Rows from block 5 of a small self-supervised image encoder, named by matrix and row number. Rows with one number belong to one neuron. Each number is 500 + 50 x the weight over its row's rms, rounded and kept within 0 to 999. All counts start at 0. Numbers have three digits each.
After each neuron's rows are labels from the 100 images, of 14848, where the neuron reaches its highest value: "responds to" is what is common among them. Only what is clearly more common there than usual is listed. The data: rendered rooms with furniture. In brackets: how many of the 100, against the usual share in percent.
# fc1: MLP up (model.blocks.5.mlp.fc1.weight, 1024x256), inputs 86-171
# fc2: MLP down (model.blocks.5.mlp.fc2.weight, 256x1024, transposed), outputs 86-171

fc1.586:583491439509445433537425571451500466443513544398455555541520428485478469533445484474502566513518559457481476548435434516452413474463571529555461500483517477463530560463492556497420631524519515513459443440451472535561436511511459453507556563420429476462443402
fc2.586:493566593482479580501514420487523540482542527442465519429464590534555576558542488414462511514514493445517553488451536473513473514476475512538490555518446462548593361506475522494513542380544454537513525463467457518492459510416459516509453489519644496530517397
responds to: black walls (91 vs 8.6); window (90 vs 59.6); count: zero (55 vs 19.8)

fc1.13:547577520439430481557479524553648509500455512473472546529441572505477448485505527526568468563498494484535532524505542486396388464432506559540487488454469467518445469516537536543562591515503460526599458437511431574521443537492493473469538488453537569458512416
fc2.13:520564533518496587433552523472528546563515519481536520442505460544462531606516524488527542458454473529532477496450591520472425414463482394472510472435547467350455541449424516460495464582534395420532579478572636481529509535526441494476618470533464620528476496
responds to: window (100 vs 59.6); count: zero (68 vs 19.8); black walls (62 vs 8.6)

fc1.387:457476436529496469497557543523532474518470530492503531483482488446481498514474515570467516544486526493473545507532469478492506506538505549476666466457511473386503421536456466448376558525464526595450460544536546497497444595517493424501468541549561542461526525
fc2.387:415527416505520491421505531549563514449391459507497462432499488429464511515503454544432508491541459549471493380549435526509490570560470561522551504509531496408406496545495465498477481493494527553499467448529522513527472586572518446461533455608479573489423465
responds to: window (97 vs 59.6); purple walls (28 vs 8.3); blue walls (26 vs 8.4)

fc1.626:480448518576590518423585504504466544503504412500526509432487541491511488620539474516454593461529546540456477464482455551510521482476352476557467572549435569502519559578505588497422537456552510497431504457491545423546607448455362460518570425512455460627468490
fc2.626:653608474399394523535503450502575494543473506485513520541441599537533577447409490566590527453486477501496482439529509530435406455509492467608466531366527456524420503465532477569583512450543500457599515616458416538409499525535523490530521528472540496487530508
responds to: red walls (41 vs 8.1); count: four (38 vs 18.4)

fc1.630:545429552557421467499541509498515499515499452478472529451461426519531499504510499580525472464488548453503415539465514526507468418499501521486418562411485571480500631500417501582519488538532506449519532497443485583504497484462429460382590520476443610506516513
fc2.630:459537461487511533407530512538516561524525559503539504501500551450558493538463490479494458416509411648548529434454458574531487540506518399472572462590535492444433478477442440428566545537417499454457624492668508470576552508526580544540474471534535453493460467
responds to: black walls (54 vs 8.6)

fc1.512:418531392459504466537541609401535542474501533453536523460477496411471481518577470520443452550590571525496510504482500454478510496484546549451591417399498472427544459493510492474450558526383500565502486502554560480486445540556429541527498548437514500475551521
fc2.512:363657478450525544423508521525504558441455502494447506491565472470464434460494473433511480497503505510468527393510504513496483630495477509496567501510551490466456510552571502463554526491501446551553491430530559507487549528504528580537536457554426508468495503
responds to: purple walls (28 vs 8.3)

fc1.206:471481548555505521552483481530473468534477553445547571523639508499465495642514439525430554591493534536583459489531523505564486508472519444489578553519448529456466512516523487446421439414525526500483473443521527457504457407559498451518526543508530481560447467
fc2.206:543509416405499467459534514446501526488545421543477394472424475574503529430447563546554457466541494438488532400525458516447431494479509564461385432492555522501516505427580554587503514551405509577534534463509502527487534602428509590532455500515447511428555544
responds to: purple walls (28 vs 8.3); grey walls (26 vs 8.3); black walls (25 vs 8.6)

fc1.703:527432509486527475537440513500440473497514492417583569473609527447486487487438464496534433434573522534513468464559506446420519493596516551526464497563515512561455456517501474463407449468471546486552478493478493419555453473476540500570496498448568407513388529
fc2.703:580570523483466518538490610451502443462521520463450573528576473409573461543501499573521548454523574502439521606448446425390532464473516437546508479526546498563446496473467503484483565524423441495582412524488555520463435465460509443476460529383570429534470509
responds to: wallpaper (100 vs 34.9); white walls (36 vs 7.8)

fc1.351:514519576510659502474522484494507547464453410542474526429464507476465346483520585552543521531590494544426530522495496547492503515456382516542449508528472481602546488581560573542509592492484448559519445431468506414510546483472456475448522358491505480582384440
fc2.351:520611538449419460495498491503605524456541504518497506496519441445518538400447497544501454442522525536424516466441511422563468597535478524531497533493463483488542549538417555427566553525468474528475466585459471525473514608462524480464468470480523469567482464
responds to: blue walls (26 vs 8.4)

fc1.747:619552561456523454502434547482496510525495539537506548550617494500490471515502553494555560472510511499515536607489518443454521400449491492550468498522470429570508480516465509469526511557499529520498491498513417544534511394453512561477515494397520407487510538
fc2.747:557530492522463449512563553507487486508532555439464585483531436437487517677474545582513552433452497567604471449450420536467462495458550405557520475499538457562478565539494466541550510479509504523518525451554557492515532460510578474452495482518484462473549538
responds to: count: zero (87 vs 19.8)

fc1.91:501507510522467414505466549427590538514469409382495534544525512481375426448466493489593425478529482500500480474527487492480501514471520508454515478454492454527508570560491519463542532501395522488508407516505450513539502542512392456543575467513474542519373596
fc2.91:502509532511468500514548484465558384557465390512435496524421401538490519464573515464548412456541408445456460433536506503518414538491566513408468590500437539560526541455567610533487509358526445533541515409436495557464505538565497543507501447521502560504491542
responds to: black walls (68 vs 8.6)

fc1.119:519611575439434502484553493482631541523474514438481591486448547420405434502503418426531363472439502534533498458507475478484410501465556549478433547476508502505501500507490560578605537438442444476596452420593444559562481530465438571485531410538514543471561441
fc2.119:612467569541458399533453466509489449550535490511492571568553399557439424543457553486539547519459502467411540541509520463489513543487553440497493525599539459522499554474426479492391516501528466521456408492517511477556516527491464458495542434450434381523458536
responds to: window (100 vs 59.6); black walls (98 vs 8.6)

fc1.757:493625509531541536530528520506652462458435480479441568512513518532455401499514523397547531489569418513517547564465541526458411471529501530554523577484428474526497536624546524460586562413457499560520486451543434527499419478465498483566534526459531579451545542
fc2.757:558528491559445518462509507626581464550489470489537460476523365521465587488503580558534455461356478585523471460510533452533435507504524513514533481497533499480519504480508453406528480545516500496378529473492508544507525549552608452442459475623459542483494472
responds to: window (100 vs 59.6); brown walls (36 vs 8.7); red walls (31 vs 8.1)

fc1.326:575539508461548564453468476532534457414471412455445471482553529538377421542528525516545474576490410437477528443489494477439529443510533541573545523521518508469543541469513669454545472512483418510597415463534425597507556554538472480525577497462410496590441507
fc2.326:507470575591496531470486550559463438501542576419488572450563526405507474554426538377426549499465576520627463584459566525541525447483559441488590494522607510502516477492447368453522480483475528426462517444556550489508462454574529447631524501483568542404437497
responds to: window (97 vs 59.6); count: zero (61 vs 19.8)

fc1.401:495495554519487392499488476538551430468400568461433484553502474496430368493400444542417467625491427544421556532534475561532537453488473492435537489425523469499443529527543533519493562577516397568485404445432530513474382565500529460470496454394532540507468454
fc2.401:416438534550568538488566492424522536475440502476483522447543511487484485541491423547516517490618419501438523566382411545508486501520491556489554516463418582545551437403509556439497578461440513568516527470487420486492417502481418447430487494542525526600461494
responds to: black walls (87 vs 8.6); count: zero (72 vs 19.8)

fc1.752:473532494505587470515509444493472519466505312502446495536456534469449367508514583520520540489532528563458575480492433521395444510502429552536491451498458552545485543538670569594520584451506447526519433498476513421541576483412512491569549418501446450510410573
fc2.752:471519536551453461505443548566510516481442637524565486528626467464490470453527499552508470531478570430557469476503599376520548557579513481510494581506509498516548497545451502461541522517507550463457459444459468573528496469587569503520500551484424514467515481
responds to: count: zero (63 vs 19.8); red walls (33 vs 8.1)

fc1.388:538496511484505441542543456556554430547518435401568551547540527508467448519398491486487408531519485502487556607531453448502525447484462542546489453503392546522458468464603493536456534543468553512537475490514358495464503488467578529570446516435533509512390507
fc2.388:561462520570507453418550543521540516526505481516551477504445505489491546519511528488558441433500523465549508468539597562557433368585408476455500478565518474494521424515482416575406539455529500442471501504467539536468559543599529503542561465616537545483496510
responds to: white walls (49 vs 7.8)

fc1.446:425519434498468455527604636482539429487540503466489512531519418478503538539435487535484529479585505495470552530485480527464502484454539506491529502503400522434417472446494478475438601505434530525465467490491535468493418592487413381520488551421534542496552495
fc2.446:537492534476569513474381403512421550485461485495546473500539565452454473410533516475485446544440490540513500456545507459480504504500459552528427457512588473521485511578589537510487467523529538485566541522508487514484584440477607619520493458599464449520421427
responds to: red walls (41 vs 8.1); green walls (38 vs 8.4)

fc1.674:451542476456492402546454495526589430535517494454463477481569529564436488562515499488468553473601478565454582476524463431468477483512554544455579440494493549422443519470504531444591449503451502567448425534454461484567472506495501440511500519434422565449529589
fc2.674:429467590464501493518545505556662444532545539495536469503569436437526491496617612408468453447459530497561542505507568437415516514470487529505450506569578418510559417616489496528594523515472513515514477415478529497494543530447523543469475387507461534426586556
responds to: count: zero (66 vs 19.8); white walls (37 vs 7.8)

fc1.403:499525428415498453496496591429526514495509532498559554474493502349482486463543566501482477541550619501455496525478448472485559515438528559538514428475540418452589396528508476475434564532373479597515462511576510477458471566503441569512479541439480444472520472
fc2.403:389583463510511543443526570526489564499451527545465487509528498542495476438533528534489570491522496554508492420479497528468496645468483469537614496525495485475443550556561478465550528499529505523468478474483602459438525484574514457522510478507438518447514551
responds to: count: zero (45 vs 19.8); purple walls (28 vs 8.3)

fc1.144:553561481462476375561479446520554398529517396394533529507613483485471451528384471412447435556504506543507512488574421433492474536412536506504498472551443610473428539447594586472500474531475538495495452425536446476524481522451518530553485486430464493530391487
fc2.144:419456514523512540489512581475472539455512554606413462526486473515557582465636590542557566466557521437491541501442570503428556452510470524487476526493533477561552419595479435589527525481505516542467527471429579529422500452517484447420528501508508540476605551
responds to: black walls (97 vs 8.6); window (93 vs 59.6)

fc1.616:544551565547488470473562547548547382560498494465555536556537451429464484493428529441542612506452529520518505567481553550489406444450475463583505505484463542521531512543601457487398626511485531530510418500508516481443495529526551409547522467513503551477476440
fc2.616:533451487467456437554484499495550457487587450433505471518554421479465532530592529540507558423502577477572506526463486485446471464505542515517491461522509421565539498483600511523412543428511593550472448447380512499496435544498574434468407434571530503460505514
responds to: window (100 vs 59.6); black walls (62 vs 8.6); brown walls (34 vs 8.7)

fc1.118:526568497519436487478454468522544526517416437469504513489467500439423468514536422535564482504455507511511474463485406488526487432628497584505463551489515562537547512569527594549555528438482426504568472420488354560621560405389453561547564527542438543582399462
fc2.118:500467472464573532509506479517493427502450442506539495574444474571432550488505493522484477491422490527556464487507442515462491568529479559525488507413437562568473645612602537568512515510558502492539515460431482490462529441549577545521572611523414557416530535
responds to: window (100 vs 59.6); white walls (62 vs 7.8); count: zero (40 vs 19.8)

fc1.295:433430469532390432542473460502565484473479438520449481511494457576444508543541527538494536590544504465394492545497528527517474505562529490337574528428482521422510561456437511489497451562478471519468444520430537482516439545487370386420553473445381572511501527
fc2.295:541517399467540524402473545564451491483539490474503479511537506442483544546469477570516510360544471613514515414430425510434407491499540524521470452650587543448448549544498515451536594542418496504492544484574492520586508487445532592548389542530509452529447451
responds to: white walls (80 vs 7.8)

fc1.57:550531568495487524541473441544506431548530462450597526511494533493506419499403390508471496506481491515455432515628469497523498548382505456532496472533524588449436513402552536458533488589489424459616486435484512469445512458476499523442526479423480446532489407
fc2.57:380507469520460495480520589484475572413551566493481498500513481411501586553570579466508572459485588506531515470427539540449503483570506521498535523395463476523532504576516486500515495436515504547428501529499584495515471500493465484494503521530601538510605551
responds to: black walls (100 vs 8.6); window (100 vs 59.6)

fc1.151:547556560516491429510468501443536533480489432380525591441533462416434381504435494437492465565498521513466489513485429496488454518434503511505426465481507481446560536467566651442511547497485502520528408436543515475573497525446420504516538411457434412596376403
fc2.151:560589629457414500491475509499517552499565518461496606481489460486494523560523556437526513452455469435461512467499561412439476496464558502553485517521525334494499357495368496497506547426589449547537484514518519562510483567441478532484539482523532446478538483
responds to: black walls (100 vs 8.6); window (100 vs 59.6)

fc1.338:605553498482540452491476532503506461481477467438528545539596511454436442582471487480524580508518513531539517525530532489489538444456469497564473521573433551577525523526575542509437547515487513492504380385520404508518496418494521517647551466447478460541398532
fc2.338:491539433539448481447518589598537498525416580429485521491541399338487537545439536542575513470511468509617516504491461439464471475548483537523485472509548516495481477624493374528496508499487532574518498437560510570499537490541586498462462583554494506430500479
responds to: count: zero (61 vs 19.8); black walls (60 vs 8.6)

fc1.6:545547507464548410555432508406497502418484401429518461444574507478472443522520439501458416502618511562521474508512432462444474464421508525473498405462452557522427551479513672488523473551517537474498500490489482492541497447557519485450529492489470530506394461
fc2.6:514426520538493464446455561481443530517506586508500540528466534521496529504498547475479523551515427597491472526511526496478525494426545503467531408465534426436428434471438473470451530611511538493440461602550612446471474570574513411469533568530473438444498421
responds to: black walls (100 vs 8.6)

fc1.493:490616557509553517500614574507571500519474506454585628539554508426475514484470517449543460497511537529572513622429543466514511414393455513556472547464387529570493515556516497495514556517495530500489480420529479534439524437515458523515519512461538487539485433
fc2.493:535569470456526475459553533591567449500493456469435500451510439446461540601525497616519478393495547570520503466419439510439371472511549528482506433562485589525522612512480476528566535493475408457528483411442472526538549513543491572468455554503520480483467575
responds to: window (93 vs 59.6); brown walls (28 vs 8.7)

fc1.404:431503546484472459575529448537598432486494499431582557567517512465461507483393491416504532630530499550560559543443456457569506447407489422480569527453440511426461497507564510420546533501526519576518382436646456511465584509500458510566514504413509563559506465
fc2.404:590507429486497493577501483498557395475579485424572468493566446562473526488435459495405478543512456526559557577541459472477452500444506483512539500524533554463420500486550543429401567529421508516470484422552480471434423551485563490501423508466478548437524414
responds to: window (99 vs 59.6); count: zero (46 vs 19.8)

fc1.548:469552553494506527528565578491562481502500533477552597588536505479480475479527491452487483558532532541582509671443554408489531389461516505533460527473356532566565475549439515531585506532484493469549475415525471507434521380462499490503514522397515473512534421
fc2.548:529559477453464507437553512601579470528507498500440497441490467514427580611523508571543465389469482604516488425450478539431370492482597501454521453543495544507561566490455462511582530485460409493493502426477495515594487542494457546475444530562496457478516556
responds to: black walls (34 vs 8.6)

fc1.315:536546546483511465580533496540509397554530526529616571577561558493520468476491471449430492552474571534531499633516577482469517424452486470576510547506445545586494522541532490538410548570513492455501515432503492442402519393542504511514496470381569428501518448
fc2.315:507485432461528498497594496525551434554497402509524493576448437522458492564496505584530466479546518462521454509488515538509475503548542484410485535532355564603581585444558530590455509486480413476515455383406434468519517530590470511534497519441450443482522658
responds to: black walls (98 vs 8.6); window (90 vs 59.6)

fc1.584:501429468400415473519490436540489551430486426455443465465471510467479508481508567521510458522468526563458555462511362469349491509568505640521502449434497534480422483529507501527488548396542542545453468589456454491563537574427529534543462545565447476427487534
fc2.584:488557481560534607460525593492477435523565535518572533480555454438449492503455504473494614380492537415519393552460583546551531518528553430580479551571511409562601476503407466386505468555464470479496466445553542464492517472523482430466512498449575496543490549
responds to: wallpaper (68 vs 34.9); count: zero (41 vs 19.8); white walls (37 vs 7.8); yellow walls (34 vs 8.7)

fc1.500:512546492466557462446524534440513574408477416402564522476531480411407480508513520498524466480594482507524517530437523461452458441455460569534487421534420467502496494565573573455452537528416544586510466518525536520455537544520553515515494497551544572497366451
fc2.500:426498501419557544452490464515504561430553421459636455433487555447442530504488463489452415447482481573513508427518505473457444655537500530503570447574510451409426492512485571401522488562428541505473533541584564447505513578499514556568433500533622488485464471
responds to: wallpaper (72 vs 34.9)

fc1.496:504486512518523490553487407514464517498520370524430476419504537491502496434483663494475512506498469594429551500507401512408426455498407545509474466475521554492503523537549507574599531457571468512517500561511526417506584502385450542484480407496559504446462467
fc2.496:466459479553509499431441558534507508523448597501561475462602497444424443543520459533481497542477539390592452513528538458570558531552580510435480540559516467511585524533476501413439433521447515461403467399508486527605450479550583485536499558517441474491487469
responds to: pink walls (30 vs 8)

fc1.217:433435469596609483429557544492439522530496501527568496450536490490496534569505450550422538491543501516473465472495468530601570485526406494488487600551465557455549584592445522451427484507539495493354480470493529426541590421498404485523568478511446483621406516
fc2.217:686554485410426549507511481476561487560504462487486552481481539570503544507412549537561566496446480516456557529497517540430413430433516463566501467386529468466407459386518448543466473544535443522622523589531507491409440562526487494518507513460542496489520487
responds to: count: four (46 vs 18.4)

fc1.293:405512460510482455502561540499548462508403501459493524469476461515414494585416471493457523530575449542473562522538426471515469469532475555457594455478411575390480467511495528464473514486428506615499450524564459483589446526443454441533477549487528585502482516
fc2.293:456549516521482522625479435501576426503439472483539507494508460549492472475590505494404488565490463508510453516549590474520432583538489492468546630481409532505486494530545591483527420364516431461560492377419476510427485438556499528450516446443495550502498487
responds to: pink walls (33 vs 8)

fc1.643:586569514491479369564421461507519433476490525404495593510608464471460387530377447441517538533513537521426514579498431477440443478443515483556483521476481534437483550492505581542436561502521497511531421451464434507561447476437433502489550466379475459530407439
fc2.643:483450506440504544512466421503478563446411497475433570376497597425531498553445506439450554511541566423469486491444416515498488523476473498601476565445473539502631462490525496536482496323565524533519512465441445489547429447480493506513494492465648483499441442
responds to: black walls (100 vs 8.6); window (98 vs 59.6); count: zero (90 vs 19.8)

fc1.709:443597537537514547481463589495508514486523507469555518532483583379484386590519414498498610462535512488497434500560547519385463514414459443548537414473506542483494499472497571482550508595480482498666488392558557457453531478454386470426587519414532455477582454
fc2.709:393547490516465565491484574501487518508571544460574521528510544302537513555524459407502580453512535518482427540487564552438461523550486461500534471392443522525469502494456554466558501579501456454516496466526564457491440509459437502403537533443612487502567500
responds to: purple walls (100 vs 8.3)

fc1.312:523439514472571404566513502498507509547394483481514466491528530481467438519573481524530478575585448584495534548542522514550502416539537493546546499497389560583496520499515499432523482555399503534570410454487519452493548391494436495542497530426459451617394540
fc2.312:528536510481468609436606520580603461562460506490481509459474570449472564558568527446513523496445524575550513560528546527500399461528406487501501588494535572508552508608478416512535499450454430525510517517524435511612495488433433532596490444534527553435526560
responds to: wallpaper (65 vs 34.9); black walls (25 vs 8.6)

fc1.157:497437503526580464429552500542425555561487481470602504477589519459494514589483461580509541444563527523435482452512505529519567476490383481578487552576448581483485516578537532511392524538532532513444491525462520430563585427510432481549523459476473433625384540
fc2.157:683567498445480551562509478497514507571469490525491532480501546517541539479407513580571561462476465481487525502550535494408390414489461456583444487412546493547412451433555427566498478493526517470644565571533470496379454487535556517514462513450583459486492481
responds to: wallpaper (100 vs 34.9); count: zero (42 vs 19.8)